config = dict(
    horizontal_flip=False,
    conditioning='none',
    objective='flow_matching',
    cond_dim=192,
    mlp_ratio=4,
    fused_qkv=True,
    qk_norm=False,
    inner_norm=False,
    expert_mlp_ratio=0.25,
    experts_per_token=2,
    patch_size=[4, 4],
    layers=6,
    width=384,
    ema_decay=0.995,
    warmup_steps=2320,
)
Rows from block 2, named by matrix and row number. Rows with one number belong to one attention dimension. Each number is 128 + 32 x the weight over its row's rms, rounded and kept within 0 to 255. All counts start at 0. After the name is the row's rms in percent of the matrix's.
# v: attention query, key and value (stacked) (model.blocks.2.attn.qkv.weight, 1152x384, the v third), inputs 320-383
# proj: attention output (model.blocks.2.attn.proj.weight, 384x384, transposed), outputs 320-383
v.118 080 [163 130 131 156 146 123 194 158 123 109  76 181 167 152 130  22 164 126 145 197 116   2  99 126 110 138 103 139 138 174 135 143 110 108 119 138 136 104 116 146 119 126 150 125 121 138  82  99 129 128 121  86  86 111 152 115 120 128 126 126 131 128 142 155]
proj.118 085 [136 142  85  81 143 139  93 108 134 224 120 127 122 139 141 129  49 137 110 119 197 194 101 140 113  98  96 145 153 183 107 119  77  69  96 148 132 130 138 115  76 127 105 150 168 129 145 129 103 115  88 108  83 112 156  35 141 100 136 125 188 115 112 131]
v.119 082 [ 97 112 114 141  83 169 174  87  98 140 173 138 140  43 148 164 160 108  49 143 142  56 154 100 157 125  95 114 149 115 120 156 100 111 132  97 189 130 158 129 149 155 127 107 118 152 121 129 167 146 119 145 135 129 141 136 122 147 159  72 166 113 124 104]
proj.119 091 [142 140 129 180 100 166 118 143 140 120 138 110 167 112 148  90 184 126 138 127  95 140 167  94 122 125 150 130 148 147 171 142  99 122 160 159 194 134 177 144 108 112 118 119 103 117 101 100  89 140 155 111 119 143 126 150 123 132 105  88 111 180 110 113]
v.120 097 [167 119 142 128 131 151 189 142 190  60  89 139 161  68 138  87 142 157 110 186 147  86 161 103 124 195 173  88 150 144 111 162 102 114 109 150 126  93 137  85  95 119 102 164 186 143 127 160 184 104  75 129 125 108 115 126 176  76 141  96  97 142  86 146]
proj.120 090 [124 185 130 118 100 105  85 112 122 166 115 176  83  99 176 106  96 114  75 156 155 189 151 119  98 137 133  90 137  80 139  38 114  63 121 133 147 142 150 176  98 154 112 149 177 140 181 137  72  76 154 103 170  78 197 121  99  85  83 119 105 120  87 185]
v.121 091 [125 101 104 145 112 136  60  97 153 182 181 102 129 176 125 140 144 155 115 130 124 190 118 145 121  93 131 140 102 122 117 117 191 112 158 142 116 147 114 123 149 221  83 143 114 134 111 139 116 149 190 145 165 171 131 116  62 177  72 118 153 123 156 142]
proj.121 094 [148 129 134 139 155 112 143 219 202 117 203 100 116  87  73 143 165 117 158  72 107 139 138 141 163 117 139 124 165 115 127 123 136 157  86 141 119  67 184 198 138  94 176 129 143 150 117 137 138 146 107 118 126 128 152 155 138 108 132 112 124 127 140  93]
v.122 090 [130 127 102 116 115  93 130 153 212 156 191  98 125 107 164  96 143 128 119 145  96  70 132 126 127 118 128 103 123 158 153 142 140 158 158 119 115 115 145 101  95  97  88 138 121 180 142 117 124  66 188 119 151 113 112 176 173 162 125  88 181 126 133  91]
proj.122 098 [122 113 139 162 123 117 187 169 113 153 199 100 103 124  81 102 103 180 146 127 189 214 125 119 171 146  93  99 130 130 130 153 159 161  92 157 127  70 182 158  69  96 101  87 128  97 110 115 161 185  65 124 137 153 108 109 154 137 143  76 112 145 156  74]
v.123 093 [157 147 168 143 124 117 125 154  81 134 146 100 116 121 144 146 160 149 140  54 116 192 160 120 137 121 183  61 134 169 136 136 156 128 141 151 150 136 132 142 140  59  93 103 159 158 120 120 111 126 168 136 159 172 142  46  93 105 137 103  80 140 140 148]
proj.123 092 [ 96 106 155 130 131 143 112 126  92 134  51  95 135 207 123 106 120 117 163 161 126  59 141 188 173 118  89 110 125  95 174 149 161 151  99 161 137 106  90 127 177  93 175  92 136  89  62 144 175 180  82 165 149 141 132  80 119 164 117 110 135 164 126 104]
v.124 106 [142 150 126 137 100 163  94  85 125 148 104 117  98 187 128 151 173 132 156 124 124 106 120 137 152 121  98 108 122  89 132 133 141 130 125  89 169 135 115 123 186 114 160 109 153 107 104 125 153 108  99 179  64 154 106 127  84 195  92 123 197 108 146 106]
proj.124 099 [142  79 115 108 175 135  93  93 135 179 121 116 112 160 119 120 168  94 128 123 144 118 119 127 135 100 115 131  98  93 166 214  41 109 183 118 124 160 154 145 165  83 113 114  78 104  79 118 127 147 145 151 122 165  74  31 145 144 177 154  95 177 162  82]
v.125 089 [151 105  87 109 110 165 143 138 120 148 179 107 142   0 155 141 159  92  99 101 148  15 151 119 124 172  73  84 146 198 187 126  83 112 111 130 157  93 129 112 136  55 121 106 108 176 140 140 104 143 106 115 152 148 153 168 109 121 160 143 106 124 123 106]
proj.125 094 [127 142 130 202  63 105 135 156 112 133 112  96 181 169 124  95 151 176 139 126  84 176 163 127 125 112 159 137 107 143 121 133 134 139 150 164 171 112 185 119 124 132 132 118 102  96  88 138  92 176 126 110 145 143 139 114 107 139  93  51  68 205 118 108]
v.126 086 [123 154 176 125 136 115 104 170 211 165 153  98  89 180 126 176 138 123 133  94 142 102 125 135 139 147 193 198  95  94  93 122 111 142  87 185 190 156 136 111  98 100 124 127 145 115 164 120 110  99 154 118  94 115 118 101 137  96 138  91 113 124 174 122]
proj.126 091 [140  84 119 151 144  97 181  84 105 178 101  96 150 152  82 136 185 112 133 142 140 102 113 131 162 166  77 159 150 111 162 193 125 132 135 168 148 121 114 123  87 105  76  96  94 106 147 117 185 119 141 127 110 182 121  82 156 136 129  62  90 167 174  99]
v.127 082 [107 124 115 104 164 123 144 145 143 133 145 150 110 149 106 132 125 124 174 157 119 158 114 101 105 116 108 125 123 105 133 152  89 115 101 119 119  70  92 135 183 112 116 128 121 114 151 144 164 147 146  79 180 129 154 196 135 145 151 158  69 149  94 137]
proj.127 093 [ 86 115 130 108 118 153 107 147 111  69  74 144 173 159 153 139 114 133 145 124 100  72  97 154 122 184 188 111  86 149 115 137 158 145 148 117 110 109  72  73 175 146 106 141 127 127 133 109 103 131 118 149 128 106  78 244 101 119 132 170 103  95 105 135]
v.128 119 [157  93 145 224 157 132 159 141 157 165  91 181  91 134 114  74  88 164 126 115 133 125 131 180 128 127 174  73 135 150 103 174  99 123 150 139  74 142 114 122 131 176  83 132 133 154 135 148  95 148 141 226 177 105 110 176 126  96 122 130 155  91 109 155]
proj.128 105 [102 107 110 132 169 169 185 134 139  91  86 127 124  52 126 111 168 115 167  69 127 127 106 119 107 188  48  94 119 215 109 129 130 100 123 133  91 113 152 134  92 160 101 139 178 145 194 135 153 108 160 136 173 154 124  71  85 104 134 144 151 126  90 140]
v.129 124 [137 120 123 208 139 123 172 160 140 134 140 190 131 120 147  81 122 112 111 123  97 158 122 103  63 119 127  65 142 164  74 101 161 143  90 132 130 122 132 137 124 171  91 125 102 142  80 138 127 108 137 168 106  81 142  82 121 164 115 114  98 159 128 138]
proj.129 110 [114 134 163 142 161 135 150 105 137 176 182 151 125 120 123 149 164 121 127 127  99 170 124 133  89 158  67  96 119 108 107 124  95 166 151  62 126 100 143 140 144 123 156 138  94 130  95 126 182 166 113 149 180 148  98 166 139 219 158 142  92 129 107 116]
v.130 117 [123 102 122 128 154 135 192 112 117  97 104 146 156 121 101 118  66 135 142 104 127 189 121 162 125 131 103 124 180 185 153 113 134 133 125 140 146 119 199 153 202 136 124 117 127 139 105 118 156 105  83 141 103 111 109  74 187 202 119 145 138 143 107 128]
proj.130 114 [139 155 132 118 151 167 128 128 141  98 116 149 130 152 108 149  86 128 171 108 185 116 103 200 130 111 135  86  90 200  70 147 164 156 179  99 102  79 141  71 146 150 159 129  86  98 123 128  98 124 118 104 188 180 111 117 148 166 133 155 115 153 127 128]
v.131 117 [139  85 156 190 152 131 171 109  95 126  99 147 128 133 169 115 101 125 108  75 132 132 175 180 106 112 115  40 177 146 145  96 145 123 156 169 106 107 141 106 158   0 116 130  72 150 168 135 180 123  52 128 173 125 143 199 222 121 112 160 152 116 130 135]
proj.131 109 [194 135 110 135 101 145 113 110  95 165 142 189 137  90 135 125 145 137 175 146 143 130 181 163 127 112 136  22 159 105 108 106 137 179 176 141 153 119 149 197 153 150 131 124 110 127 123 124 136 145 164 146 112  93 120  98  98 124 116 106  78  90 116  85]
v.132 113 [158 135 118 176 125 146 145 113 130 200 127  94 166 115 122 175  89 151 148 109 163 103 199 101 140 156 158 128 186 197  91 104 126  97 203 138 110  80 129  96 147 105 134 138 105 146 121 110 129  82 128 137 103 164 105 149 213 140  96 158 145 145 145 126]
proj.132 097 [ 95  98 121 156  91 178 114  86 144 118 126  92 176 106 136  94 146 119 150 143 143 208 105 141 126 184 100 155 119 151 116 112 148  87 128 106 131 178 158 148 172 145 130 127 143 145 186 118 192 120 141 165 129 160 124 211 103 118  97 170 115 138 107 126]
v.133 106 [ 69 121 115 140 133 129 160 110  97 132 125 121 142  77 141 118 101  98  70  89 111 161 167 126 106  93 158 119 180 197 209 106 255 115 160 112  91  87 162 108  98  80 147 129 109 130 141 150 177 155 164  88 151  77 132 112 187 166 118 137 127 179 136 116]
proj.133 094 [180 152 144 132 143 153 186  88  95 170 151 177 116 118 133 149 134 143 193 149 147 123 121 138 107 149 100 128  57  97  39  96  63 147 183 125 136 104 151 153 154 140 133 120  95 101  98 117 132 177 170 165 153 110 120 117 117 123  94 135  82 140 152 110]
v.134 107 [162  87  88 150 164 123 161 140 123 113 149 174 128 104 142 143  90 149 114 221 144  64  89 105 119 166 149 140 141 154 110 145  53 146 143 190 150  99 105 114 103 100  97 107 113  92  88 127 107  98 145  78 106 152  86 204 142  61  99 142  96 161 131 141]
proj.134 105 [126 136 124  94 133  62  93 117 124 159  58  94 136 188 143 108 176 116 149  92 132 101 101 198 137  99 137 113 131 162  89 125 197 166 117 134 144 135  85 122  56 157 181 136 135 133 120 126 115 116 189 113 167 112 116 146 119  81 120 109 163 112 106 142]
v.135 115 [154 136  82 131 148 122 163 110 127 114 194 159 130 152 121  96 113 162 122 224 150 163 110 138 133 121 134 118 108  93 172 146  75 163  93 102 100 156 112 123 133 121 149 132  85 119 139 119 118 170  81 105 111 148 119 114 129  84 149 105 137 130 140 119]
proj.135 113 [145 141 107 120 161 144 117 159 112 147 167 105  80 114  98 130 116 139 159 100 127 103 119 116 154 170 154 140 107 101  91 134 123  74 154 104 123 154 145 112  88 139  69 142 143 139 131 110 140 103 167  86 199 146  83  73 150  39 114 129 138 151 104 156]
v.136 092 [149 181 133  74 114 130  79  51 165 106 128  81 187 145  73 175 134 126 164 132 155 139  87 158 120 186 115 164 117  98 129  94  81  76 110 152  85 106  70  77 163 188 143 190 129 120 205 135 136  91  97 103 143 139  92  71  81 110 172 133 160 156 111 140]
proj.136 086 [ 39  85  77 100 145 157 162 173 127  90 112  66 142 167 141 105 114 106 143 100  88 102 117 105  83 229  80 142 111 153 133 100 148 122 148  99  48  79 106 155 111 149  64 117 153 124 178 131 108  87 123 163  92 113 158  95 129 123  76 169 128 156 119 173]
v.137 109 [ 88 147 132 138 125 118 128 153 130 123 147 117 139  90 110 110 158 122 123 102  80 227 102 129 162  53 112  73 196  87 131 127 166 140 124 137 128 142 116 159 108 141 124 144 150 117 101 124 142 124 113 138 103 146 129  75 172 149 134 141 108 132 131 100]
proj.137 121 [161 121 137 155 157 139 136 161 107 101 154  90 114  64 111 134  72 149  66 150 153  66 144  44 108 131  48 118 115 127 107 106 137  86 163 138 128 117 174 137 146 131 172 135  99 123  73 131 185  83 120 105 161 160 100 119 116 162 123 174 189 151 110 147]
v.138 111 [136 162 115 118  80 112  38 155 177 115 180 107 160 106 104 183 159 116 152  82 143 122 136 136 142 114  43 149 145 105  81 133 165  73 151 131 138 129 168  89 109 189  86 132 139  96 159 126 139 183 156 131 145  93 112 200 136 101 155 118 117 137 135 121]
proj.138 098 [112 111 130 115  92 121 124  93  95 134  99 125 156 148 139  98 146 133 113 159  62 156 153  64 122  98 171 142 167 145 172 125 177 106 162 135 154  91  59 165 110 165 161 116 191 149 175 134  50  84  96 154  88  88 180  44 111 119 107 156 189 116 128 123]
v.139 114 [180  94 155  98 154 123 153 159 148 141  91 152 107 116 147 117  96 115 153 188 150 185 101 115 124 156  91 192  96 103  66 118 141 191 129 135 149 150 134 152 122 238 145 127 127 140 117 108 174 121 159  83 129  98 124 158 129 166 133 113  97 163 114 130]
proj.139 119 [121 127 131  98 182 137 128  95  96 185  98 137 116 111 137 111 138  96 111 156  94 106 150  81 135 138  57 196 160 154 122 130 192  36 116 139 117  91  92 110 162 102 133 138 122 135 103 120 103  90  77 126 143 138 123 111 144 159 143 123 160 149  99 146]
v.140 102 [115 149 148 186  91 133  99 176 152 134 127  91 129 100 152 173 140 112 155 109 120 121 102  90 118 114 102 112 128 114 193 138  84 155 172 123 145 130 163 138  80  94 145 121 153 104 100 154 120 105  95 158  77  92 140 166 248  97 124  95 120  83 132 129]
proj.140 094 [184 147 155 135  87 121  47 137  85 157 164  97 109 122 177 100 193 125 122 162 175 125 162 176 130 117 128  71 157 115 125  84 177 125 171 145 155  95 165 139 163 125 237 126 151 136  63 115 152  66 103 131 135 136 121 130  86  23 125  90 156 104 148  87]
v.141 111 [ 88 165  78  71 127 136 126 143  87 154 116 124  81 143 180 101 125 125 153 115 164 115 132 122 148 100 197 131 165 148 168 166 158 173  98 136  99 136 132 155 162  51 159  85 112 126 105 119 148  87  81 157 128 177 156 207 163 145 131 168 199  80 138  92]
proj.141 087 [213 162 133 170 156  97  55 141 137 126 182 151 100  51 129 170  72 160 150 117 188 115 113 138 150 181 156  86  99  86  56 148 112 145 128 139 180 216 156  31 127 109  95 142 131 123 100 151 171 127 131  99 124 142 105 142 132 150 151  78 156 101 115 119]
v.142 127 [113 178 131 108 123 129  98 137 125 155 109  97 155 155  87 115 124 124 143 157 128 122 166 133 108 109  87 127 146 107 138 102 115  78 135 128  95 125 167 108 125  51 149 144  86 119 137 129 132  64  75 148 118 223 134 176 184 158 105 113 165  98 134 132]
proj.142 112 [117  80 108 123 156 154  65 106 148 159 153 107 128 115 102 146 112  99 167  96 166  48 137 135 115 196 121 119 114 136 130 153 120 131 141 128 125 151 229 147 100 138  66 126  88 130 158 145 104 113 156 170  69 190 117 125 133 129  91 123  95 152 162 162]
v.143 119 [122 178 141 138 105 135 114 117 128 169 164 101  87 189 116 206 102 169 139 103 166 172 125 120  78 127 220 159  90  83 154 149  69 141 111 166 166 139 170 144 107  80 143 124 123 115 115 146  71 196 138 111 161 121 105 143 172  99 125 108 120 122 166 122]
proj.143 117 [139 139 156 122  65 123 124 158  50 176 160 125 141  47 127  92 103 182 139 157 114 155 188 197  77  95 112 157 170 109 171 108 155 121 151 142 138  96 188  88 137  97 107 132 124 133 111 143  69  97 102  92 225 102 140 112 138  98 121 126  64 121 159 116]
v.144 110 [116 147 133 109 129 133  71 169 158 150 107  66 101 123  91 130  94 117 149 122 145  97 161 118 122 139 111 163 110 122  50 149 122 136 136 127 105 189 158 150 135 139 130 118 143 129  97 149  90  83  91 146  73 191  99  77  96  92 137  88 156 118 127 127]
proj.144 114 [120 130  79 138 121 132  90 153 141 146 163 134  81  80 115 152 242 106 132 112  98 168 106 180 124 152  77 137 134 132 186 134 107  85  98 152 161 119 151 120 127  92  83 144 178 140 123 127 112 155 127 167 129 161 117 141 131 180 121 140 167 103 115 134]
v.145 109 [124 173  83  94 140 136 107 113  59 109  92 112 137 140 154 144 137 140 119  72 163 142  66 137 135 144 148 142 180  57  90 164 167  74  93 154 102 124 107 139  54 114 155 140 128 158 115  99 165 124 146 146 141 142 141 233 114 167 122 154 105 123 123 149]
proj.145 101 [ 74  97 131 145 160  94 162 170 115 103  95 111 191 101 103 169  20 129 112  89 148  90 120  42 108 170  84 137 120  89 101  96 170 112 148 119  91 110 106 136 135 169  80 149 116 120 115 127 116 144 112 151 101 116 135  81 135 165 105 128 117 156 143 175]
v.146 106 [151 152  93 129 155 119 169 124 132  59 139 118  88 132 177 111 116 133 133 159 100 129 129  67  87 136 145 121 117 111 178 120 125 192  91 109 175 135  61 141 113 106 140 104 130  95  90 112  65 169 121  97 109  84 106  65  66 173 127 125 114 173 158  92]
proj.146 092 [134 172 111 104 106  82 165  95 167  62 183 138 112 165 141 122  82 125 143 119 132 150 119 168 156 117 197 143 174  69 105 147 111 138 168 135 158 186 111  79  78  88 145 126 178 114  86 110 151 132 169 124 107  62 131 140  97 123 111 113 147  93 115 120]
v.147 115 [115 147 111  36 123 106  63 149  99 135 195 126 108 158 115 161  84 116 152 109 143  78 147  82 193  92  93 117  99 102  72 132  96 191 147 118 111 159 122 156 128 150 131 133 114 101 123 119 106 151 180  73 111 205 150 113 136 175  92 111 133  81 136 121]
proj.147 100 [177 134 169 153 149 113  42 138 180 195 129 120 115  83 121 168 112 110 145 113 133 181 100  54 147 123 125 144 144  79 142 130 134 119 118 102 143 211 178 165 141  85 103 137  66 123 103 137 165 118 226 155  73 199  78 129 153 156 178  81 135 114 149 107]
v.148 107 [130  63 124 164 153 121 121  43 113 123 110 105 115 121 133 148 131 129 136  84 134  59 137 132 119 150 112  86 133 220 187 113 155 145 172 116 149 124 115 118 131 131 132 130 168 136  92 133 107 139 135 113 168 103 115 108 221 146 133 180 177 142 123 141]
proj.148 103 [155 146 111 115 101 102 115  98 138  84  67 161 104  95 131 110 201 146 166 129 182 123 135 184 153 148 184 106 125  73 131  96  78 178 128 129 108 156  73 119  97 119 191 144 140 119 161 119 185  95 138  86 159  39 133 146  81 112  96 127 183 141 120 121]
v.149 108 [ 92 203 127 115 123 133 125  71 145  77 114  80 122 176 122 180 105 117 100 121 137  88  69  77 123 174 171 134 103 116 210 126 184 125 132 130 143 105 106 115 157 163 138 139 177  94 166 135 121 136 190  89 115 131 114 131 129 117 133  88  91 136 158 111]
proj.149 105 [141 145 150 101 119 119 142 166 123 129 194  27 181 143 128 100 140 132  89 145 199 159 126 202 166 153  90  74 132 153 137  93 112 137 146  93 128  70 133 111 138 136 188 141 177 129 129 119 104  78 108 117 206  92 151 158 100  18 129 147 137 128 150 158]
v.150 111 [ 75 197 118  89 118 147 176 162 127 145  86 111 141 186 124  89  59 152 141 174 124 159 110  62 139  77 112 187 109  86 167 100 131 156 168 104 132 110 102 135 179 123 130 144 131  75 154 120  57 102 162 120  62 173 139 201 114  86  99 121  66 121 148  93]
proj.150 104 [191 149 153 153 171 142  83 196 173 174 238 113  93 148 134 150  23 160 121 102 155 205  96 151 146 167 123 121 115 144 157 140 141 138 153 123 168 134 208 111 200 127 124 136  90 131  97 130 112 103 157 109 195 192  74 146 160  53 146 115 169 125 151 104]
v.151 118 [128  55 136 146 140 137 128 160 152 198 147 138 135  82 121 108  93 123 140  95 127 140 189  85 143 168 121 156 120 142 139 140 119  86 121 145 156 140 148 140 142 131 129 100 173 164 111 109 187 173 166 151  94 122 116  82 220 144 120  93 121 117 121 153]
proj.151 113 [132 151  79  96 140 101  90  89 105 191  66 160  90 164 131 132 177 142 138 126 129 165 144  74 115  51 181 155  88 111 149 134 127 147 123 136 141 141 153 130 161 151 109 126 135 123 175 116 155 177 178 121 104 105 159 147 113 140 105 107 159 130  94 157]
v.152 125 [ 97 139 140  84  95 130 196  98 151  75 102 109 100 115 172 149 136 112 133  72 137 112 117 122  74 129  63 153 128 108 175 180 233 153  98 132 156 144 158 113 147 127 102  90 174 125  78 138 104  66 115 137  18 165 118  90 107  57 133  99 100  92 147 126]
proj.152 097 [160 170 136 129 113 134  69 161 154 183 161 137 108 159 123 128 178 147  93  62 173 191 157 202 151  53 186 144 157 155 122 120  97 164 179 125 112 155 110 135 142 132 173 126  75 100  99 119 133 172 145 126 172 171 109 113 138 189 139 111 110 116 164 110]
v.153 124 [188 143 157 142 135 128 147  98  98 157 113 152  93 133 146 113 162 134 118 127 137 143  79 139 152 131 176  89 118  97 130 133  92 161  97 113  75 107 107 105 162  53 140 136  78 107 138 114  92  35  88 118 104 157 122 103  64  74 125 114 154  96 161 113]
proj.153 130 [139 138 157 134 117 180 134 205 101  71 121 143 103  82 155  94 144 110 146 150 125 103 149  97 154 161 115 112 194  79 144 100 106  71 148 129 129 174  98 148 165 110 122 130 142 141 130 154 170 140 134 163 164 120 108 137 135 177 141 141 173 124 125 119]
v.154 132 [ 81 147 130 132 114 127 157 134 146  84 163 126 158 128 120 129  92 137 114 125 116 140 134 118  99 120 101 124  75 186 133 128  94  90 135 141 146  98 150 135 125 162 111 132 169 126 152 157 126 187 165 116 155  87 110 147 133 177 133 117 148 135 136 137]
proj.154 128 [159 117 168 111 142 120 172 116 165 106 185 128 130  94 126 107 127 124 121 110 160 131  78 236 116 151 127  91 134 193 157 117 143 182 131  95 123 102 159 144 146 155 176 126 136 118 129 128  37 118 122 127 200 108 132 127 122  84 117 108 102 113 182 102]
v.155 109 [129 109 120 144 144 131 143 126 124  83 104 166 149 122 157  51 132 128 147 142  97 135 175  99 122 121  45 146 149 145 137 145 123 176 177 140 187 113 178 144  83 167 136 117 103 102 112 145 168  86  84 171 151 117 129 115 141 107 117 128 145 104  94 136]
proj.155 096 [149 143 162 131 133 124 151 125 113 163 141 188  99 157 116 119 144 144 146 184 147 110 153 143 138 101 149 111  96  84 126 157 165 189 104 155 157  67 120 117  89  98 160 150 143 120  96 124 154  96 180 126  97 127 103 123 114  77 118  73 147 104 133  97]
v.156 109 [123 125 138  95  57 146  79  86 111 201 194 104 136 150 125 199 178 129 128  61 154 137 152 142  98 114  83 194  68 121  79 149 134 126 158 168 187 124 117 134 167 175 109 114 134 118 131 125 122 202 172  71 159 172 124 119  85 178 125 105 124 120 115 134]
proj.156 099 [120 145 170 107  92 139 173 170 112 200 100 176 120 151 105 119 102 134  86 202 160 166 135 170  88 127 176 179 191 108 119  94  98 164 127 115 139 143  85 143 210 117 169 128  99 132 102 156 108 103 113 101 176  98 129 123 148 117 136 102  91 118 158 123]
v.157 128 [124 115 103 127 126 110 128  81 104  84 135 129 145 121 117  77 165 113 104  76 102 131 139 126 127 142 126  72 159 144 170 110 171  85 129 148  96  54  66 117 107  46 191 138 119 130 137 143 153 159 141 156 134 161 138  81 119 158 131 161 136 105 151 124]
proj.157 122 [145 119 113 135 116  87 160  61 129  48  93  83 168 142 124 159  96 134 165  83 161 181 156 111  82 154 142 139  85  27 106  73 104 136 153 136  96 137 122 154 194 165 113 153 118 110 181 132 151 173 132 148  91  96  97 175 119 197 108 144 108 151 145 148]
v.158 102 [147  92  72 164 154 118 148 122 129 131 103 144  94 132 135  85 128 184 101 175  80 168 118 116 103 137 104 146 162 137 165 154 181 153 121  79  62 131  93 135  87 114  83  98 145 145 130  97 118 139 142 205  93 110 126 121 125 112 155 172  99 122 141 143]
proj.158 114 [ 96 132  77 106 164 119 132 141 110  42 162  78 110  81 102 124 169 160 165 103 113  35 153  46 128 185 103 136  94  84 149 152  69  80 151 137 115 170 115 128 103 118 108 133 185 154 133 137 187 114 125 127 113 140 130 101 115 149  89 171 217 150 125 131]
v.159 105 [153 137 116  96 124 124 197 104 152 129 195 126 121 136 128 156 114 148 141 114 155 173 202 140 112 149 112 136 122  91 207 131 211 138 143 163 161 119 143 116 119 100 142 118 122 128 114 122 138 129 139  68 165 127  97 140 172 154 146 168  74 127 133 144]
proj.159 103 [132 187 171 119  83 157 128  86  94 146 209 109 131 113 132 126 173 162 165 144 158 141 149 204 160  81  54  97  99 197  96  98 107 161 114 121 168 136 152 110 105 137 158 146 160 149 124 132  45 144 108  90 164  72 153  87 105 150  96 157  95 107 125 115]
v.160 086 [103  89 152 124 127 136 164 121 180  84 128 121 193  91 129 133 147 122  97 119 118  42 139 109 125 167 168 126 125 114 153 137  73  67 145 148  89  79 165  87 108 123  82 187 135 166 124 134 138 165  85 111 153 105 133  65 146  53 183 109  77 159 117 152]
proj.160 088 [138 170 123 121 154  90 128  75 185 162 117 140 162 158 110 113 105 159  83 126 130 144 162 146 158 125 143 114 122 120 105 104 164 105 104 125  88 141 113 148  88 143 149 144  85 158 106 122 151 135 158 108 152 168  73 140 118  98 127 119 126 168 160 191]
v.161 098 [134 139 100 166  71 144 147 135 128 236 197 115  95 109 145 125 173  72  79  80 120  64 109 113 120 118 159 112  58 157 151 129 126 107 118 115 136 146 106 129 107 117 140 137 158 165 130 121 133 141 121 158 100 169 111 152 152 179  83 125 167 121 178 136]
proj.161 107 [110 113 122 110  97 124 102 183 127 188 116  94 127 107 152 134 117 126 103 158 126  77  88 147  93  72 189 125 205  95 138 154 122 120  81 171 160 147 192 122 150 138 106 145 125  75 159 139 167  94  52 150 133  99 183 179  78 155 154 116 131 122 135 131]
v.162 089 [151 159 112 142 108 119 146 155  79 151 126 101 107  98 148 105 117 113 145  86 118 225 106 122 111 107 127 140  51 171 159 132 217 120 133 139 117 113 137 134 169 149 112 147 149 147  72 128  94 135 133  99 144 101 143 134 109 115 147 129 126 123 110 155]
proj.162 091 [100  80  72 113 104 106 141 140 179 110  89 124 130 114 142 164 165 133 150 126  91  57 131 198 103 157 187 152 119  69 140 117 168 148 108 149 136 146 119 121 159 144 149 134 114 152  77 116  87 172  65 151 133 102 121 173 101 117 140  92 158 130 159 166]
v.163 081 [141 137 121 179 107 137 148 162 143 122 167 113 125  45 110 192 102 150 118 135 143  63 134 157 120 142 117  56 168 145 129 115 121 144 115 132 115 192 174 119 155 147  85 107 114 133 114 156 119 108  80 136  79 149 133  92 183 100 124 101  77  90 123 137]
proj.163 090 [127 169 150 134 163  79  87  88 170 144  91  98 129 158 111 148 124 119 144 170 170 156 119 169 138 133  95  91 145 128  77 129 130  90  94 129 124 101 115 124 146 107 200 140 126 123 103 137 139  88 149 169 128 145 160 116 106  99 159 149  89 123 131 133]
v.164 074 [114 134 148 135 153 139 178 132  87 130  96 115 123  41 128 123 119 138 126 170 162 112 118 198 161 164 139 157 126 209 154 161 183 109 121 122  81 115  87 131 109 156 137 118 106 119 104 127 123 110 157 143 143 111 141 160 135 134 171 156  92 130 122 166]
proj.164 086 [107 140 122 152 178 126 151 114 154  72 121 131 180 139  71 130 134 112  93  91 148  94 135  96  99 174 110 114 128 102  80 113 159 143 130  99 127 155  77 128  89 128 126 115  94 205 103 124 102 210 105  87  95 145 105 135 132 154 106 126 123 129  95 148]
v.165 095 [ 97 123 146 109 150 121 204 161 129 117 150 134 152  48 111 114 125 133 105 170 116  77 150 108 119 174 185  96 133 177 156 133  87 118  98 139 146 144 162 109 100  33 119 124 141 171 121 144 155 157  86 114 149 107 136 111 225  70 177 105  89 124 122 140]
proj.165 103 [142 140 149 141 165  87  98  88 161 154 164 135 145 117  79 159  98 107 104 142 172  91 129 129 141 186 114  96 112 183  92  92 124  82 106 109  99 111 163 122  95 125 170 119  54 196 128 126 127 110 216 135 120 174  96 159 103  66 148 151  96 167 124 107]
v.166 079 [132 128 129 166 162 153 132 112  83  95  49 127  91 135 102 107 171 135 160 115 144 217 104 114 170 137 159  85 138 148 123 153 145 108 131 110 135 153 112 130 136 131 102 144 160 118 112 132 143 153 103 147 139 131 100 132  69 176 126 149 117 136 139 127]
proj.166 090 [126  95 106 124 150 162 137 157  95  82 143 140 114 103 124 129 136 129 112  94 140 156 122 116 135 144 183 143 115 132 149  89 192 155 144 130 137 121 100  97 181 135 143 131 124 173  94 124 121 181  99  83 160 111  90 142 166 149  96 112 147 130 103 121]
v.167 085 [148 127 113 131 142 124 132 129 169 120  93 155 145 107 115  49 140 180 117 133 124 165 112 148 140 148 116  59 152 170  91 148 176 114 120  85 118 110 111 143 159 111  89 103 156 119 143 134 141  64  89 121 136 121 115 146 115  76  98 152  61 126 125 118]
proj.167 083 [177 126 143 125 130 170 186 112 130  98 133 115 123 152 102 139 127 128 149 122 157 154 155 110  98 150 111  67  93 148 130 106  73 127 210  70  88  62 157 107 165 135 181 121  91 121 119 133  88 109 202 115 156 107 115  79  86  78 132 161  77 151 104  80]
v.168 092 [179 124 138 120  98 123 127  80 135 167 178  98 119 123 112  85 160 119  71 100 115 180 121 131 135 115  54  99 138 172 125 129 119 121 126  99  96 149 128  77 127  45 149 155 157 158 130 109 121 114 160 136 106 117 142 156 150 132 100 131 142 111 155 119]
proj.168 100 [136 125 109 109 116 164  87 125 147 193 162 163 137 156 125 146 135  96 157 119 141 200 152 125 108 112  73 101 116 105  65 100  89 106 158 151 138 202 197 181 117 151  72 154 122 145 140 105 128 138 123 116  48 133 133  70 123 157 123 112 110 146 139 114]
v.169 078 [ 80 149 171  91 170 132 133 153 122 129  95 129  90 132 144 101 112 117 107 156 114 229 152 152 145 135  98 113 142 110  81 112 114 111 114  87 130 114 108 169 165 129 100  89 114 118 115 154 191 103 122  82 143 127 145 118 166  63 131 133 123 126 150 143]
proj.169 093 [180 117 139 158 150 161 203 140 124 103 149 164 136 107 119 166 180  76 121 138 157 110 156  66 103 135 137 116  73 163 140 137 105 103 237 100 151  72 124  82 137 110 149 128 128 144 137 132  90 104 134 121  97 123 146 152 130 123 108 169  92 115 103 103]